config.yaml
arch: "conformer"
model: "sound classifier"
dataset: "simulated modem signals in the audio band"
train_examples: 78125
gain_aug_db: 10
noise_aug: 0.002
time_shift_ms: 100
n_mels: 64
hop_length: 160
input: "log_mel"
spec_augment: true
win_length: 400
targets: ["modulation"]
num_classes: 16
norm: "rmsnorm"
hidden_act: "squared_relu"
mlp_ratio: 6
head_dim: 64
fused_qkv: true
qk_norm: false
layer_scale_init: 0.1
inner_norm: false
subsampling: 2
layers: 8
width: 192
positions: "learned"
kernel_size: 15
loss: "cross_entropy"
init: "trunc_normal_002"
residual_init: "none"
optimizer: "muon"
muon_scale: "spectral"
learning_rate: 0.028
momentum: 0.95
nesterov: true
orthogonalizer: "polar_express"
adamw_lr_other_params: 0.00073
max_grad_norm: 0.5
max_steps: 13500
batch_size: 128
epochs: 22.1
lr_schedule: "cosine"
final_lr_fraction: 0
warmup_steps: 670
weight_decay: 0.004
adamw_weight_decay_other_params: 0
Rows from block 5 of a small sound classifier, named by matrix and row number. Rows with one number belong to one neuron. Each number is 500 + 40 x the weight over its row's rms, rounded and kept within 0 to 999. All counts start at 0. Numbers have three digits each.
After each neuron's rows are labels from the 100 clips, of 14976, where the neuron reaches its highest value: "top examples" is what is common among them. Only what is clearly more common there than usual is listed. The data: simulated modem signals in the audio band.
# fc1: second MLP up (model.blocks.5.mlp.fc1.weight, 1152x192), inputs 0-191
# fc2: second MLP down (model.blocks.5.mlp.fc2.weight, 192x1152, transposed), outputs 0-191

fc1.469:430480428496562469492526389512547536502486445419544470577560485515518517534480524488535539461560501502519533491545525570431468531460461486534541497523532557403510449513473475503465471501519539479470458548462468484505539529515495494516466552469445487533471526472531499476490546503516424523470519464520487589418475530442544471535480458461497531478421480425500496536443502433504463449549526503477562470493476519484527493493457483462521503493458466431510518469489434478539532457508457559531429484495497491451594533535556425530498471557533530493513521550602454460513522509616487458
fc2.469:526470544480472542463544558472509521506486497479583553487520537492567466550570464454453504471471472517546512533533516509375558493474541457548502516468466509519516543468512468560455503467395476487484483549540437461501502440458502506480493450514642521460489438539503550557553458533519547449559474483517492482416481419521504525553512484560523514584466498473526501511473456528539468494516500536579563550466530452448514517505476469484487475444507511457510494527521548534500520444537461472559428539509502534564530489415520447558517542464531520522455516478477496579445497547529551468
top examples: FM speech

fc1.300:502469532486476480447492569497482530539467564458541464465533482511450591497435476508530485473473502489525463485513490395508470488547539491479529445443492483514453466542574512488476520507537543493461407478493451517533502447479490485541456536511471506519476415488471563528481556451530465487485503481552523643471518560476493503478515459513514522530533497554516502517477513542477462452497472544591518479548543497560496462399509491515598518473479471516549397498460521480499510485534393470468483508469583484494445538457588493549525384495431563470479469514450481512505497536515507530
fc2.300:490481524522526458479541411475513441507563545537524565447502565498538527527547458506522516522478482478437454509576458520507533476429492560491535458477496514511445479451423473480505495483531505427484487527505547476475500474489537520508499470503510494506507567488510525570442380449486408492509519437492547456474499417521512483506498521486504389555474545493563527530466587519539535532554452523418484537520485486515475490495488411531470528505530517497361545503505497478582484529495548555565551496569432545495556500469540503477533532460546448499403523507493478464496482513524481463
top examples: fading; 800 baud

fc1.599:516402502467491462459526517458545438480486512452475512582473427481568469459489480473448465447461449456520433495488441477481502500434447451480568452588456519384514512476531551555439517513491502459416435566510520472513477471495505445520489504530445492496488416455539501491500491571591455497517551528546517437431513495474505558498515474412508502559459539526570482479525516542481509466516507475451525498507472484406511505503516471526570558503464500582546461477545523526466517557419542481499470521534462453471521561474509512483476506517523530496545575481515487458545517542551498461
fc2.599:579476506493508488512422487547498494483463554453463556508527510603469555522517530547536541538522509465541452546520532555557560479541479606493464528496475504519500490416478507491548501456458524465525486544523551531408471535525508454482530503502492511545510580466483531471483499523437523564488493544532547485528450488547515486529493564531524568406492505474486503482516544597462459527439470488549570477477508524512421542574489459461502490564488524417493436531569481473559550495487555516531573498452476465470446434499499547573536492478458530556511497474479522558511530492541544422
top examples: FM speech; BPSK

fc1.518:505542499548512465540536514462432451590428566489436518490489489475493507426513595516547517487530469422448470521517514506476536440452473467477416495466483477502483546412478461494467416533437604522532475560491505488558458505505553492590503498502499541440469493511518526509518512472490536512492513491534545517454462569531524415550424505471468426504527517521538570521571566490512539489477468497482507501537514477425453550575490424552497460498528489449499440513512518524580472504507473552452516485517458488418419432515469438458527482442516515514478543512541468507542499498474525518
fc2.518:568490549510579461474538493387493460459496549556532527453489492449533477510418450491532506505488528510534477429582495466494568450531446506468521478440517504459500514514506586521455607485495507457558530536545545527521554450392528468514550472515470544495539535489441527502567489468512497492535453536467474454523536523471507524525517445523508464467491550486501487463487503577569523547592550525586480472488490520469539525463546476493516559587519495556539479478485473493577478504509476504584406504483574523534461507481563465471508500521506494502493438442515508559577513493533464513
top examples: fading; 100 baud; symbol rate: 50 baud

fc1.589:536538489409516425528504461491459441499464518514520503545471447487466582551397513499524558553506539514515541461512487446512514457491504516509502476423532497454498475585453551472499497420465498449515566477511502508486552425566531521492494509510478506501463558553512476464433521527491521504475501431522463500423492538547504513498535489494541452501503471506454498467547554433449491458454561482499493556461452548538451463496482488506532435524578508492544394540457453558567537512422495456490537518514502558430476509442520521472514453544378457489503579506458514462470529433538522470
fc2.589:531472538511565524534503473570514508466472466452473504544534562427523460550514489507587495490512529512526406428515459503453529402536450506491510516455525474448498485482507523459455471521465425468504455488464519569475500517540504435474517503492456429536530522470526490619501473510516514424537452500533547561487521512592484462457503515498531507485463499529559472517539491460451508523527567481522499501501484619474573478474465468444511559534527462480377467511527557547564526540439493469433501529421441483545532463512505475466517485495515479523484546521515406524488558556454489528
top examples: fading; 50 baud

fc1.545:499555496565551465461563461568525477519495464451477526526487477489507539523464498482538508414498515512489483490478500521596467450509503512469433500392485517519503458480450453437529513445573524529471499620467540433547534478529467483566532505522513538487487489451531456437471534466507573480467483439491529498570419477515581468550498498451384548445490528478497485528462501495496411488468528453439534485447484480451481502530458522422523488502556514489487461463456492463491540468507458434493472471494474492526425583496516486499442519490477472520500479458434453550516453493545589434
fc2.545:508468461442430459542484532489537497561468532480471565608503451476505510472467538523471550468442506549504521519488438500522530438437417453457412494565537554505541477509555598562467518488485500483488481521535517446492521494533498556466550493452604525485483506457496503578503509458462519488506389567478505493503500476416494473454498465532470487520559534487549410480561488527487510512480433470520504462509461531545539579552519501460473501513492407477478541536526483531526492489467454488551488489559479513475566492448466523513503483503503484492456564553521557441403476411486489510
top examples: fading; strong noise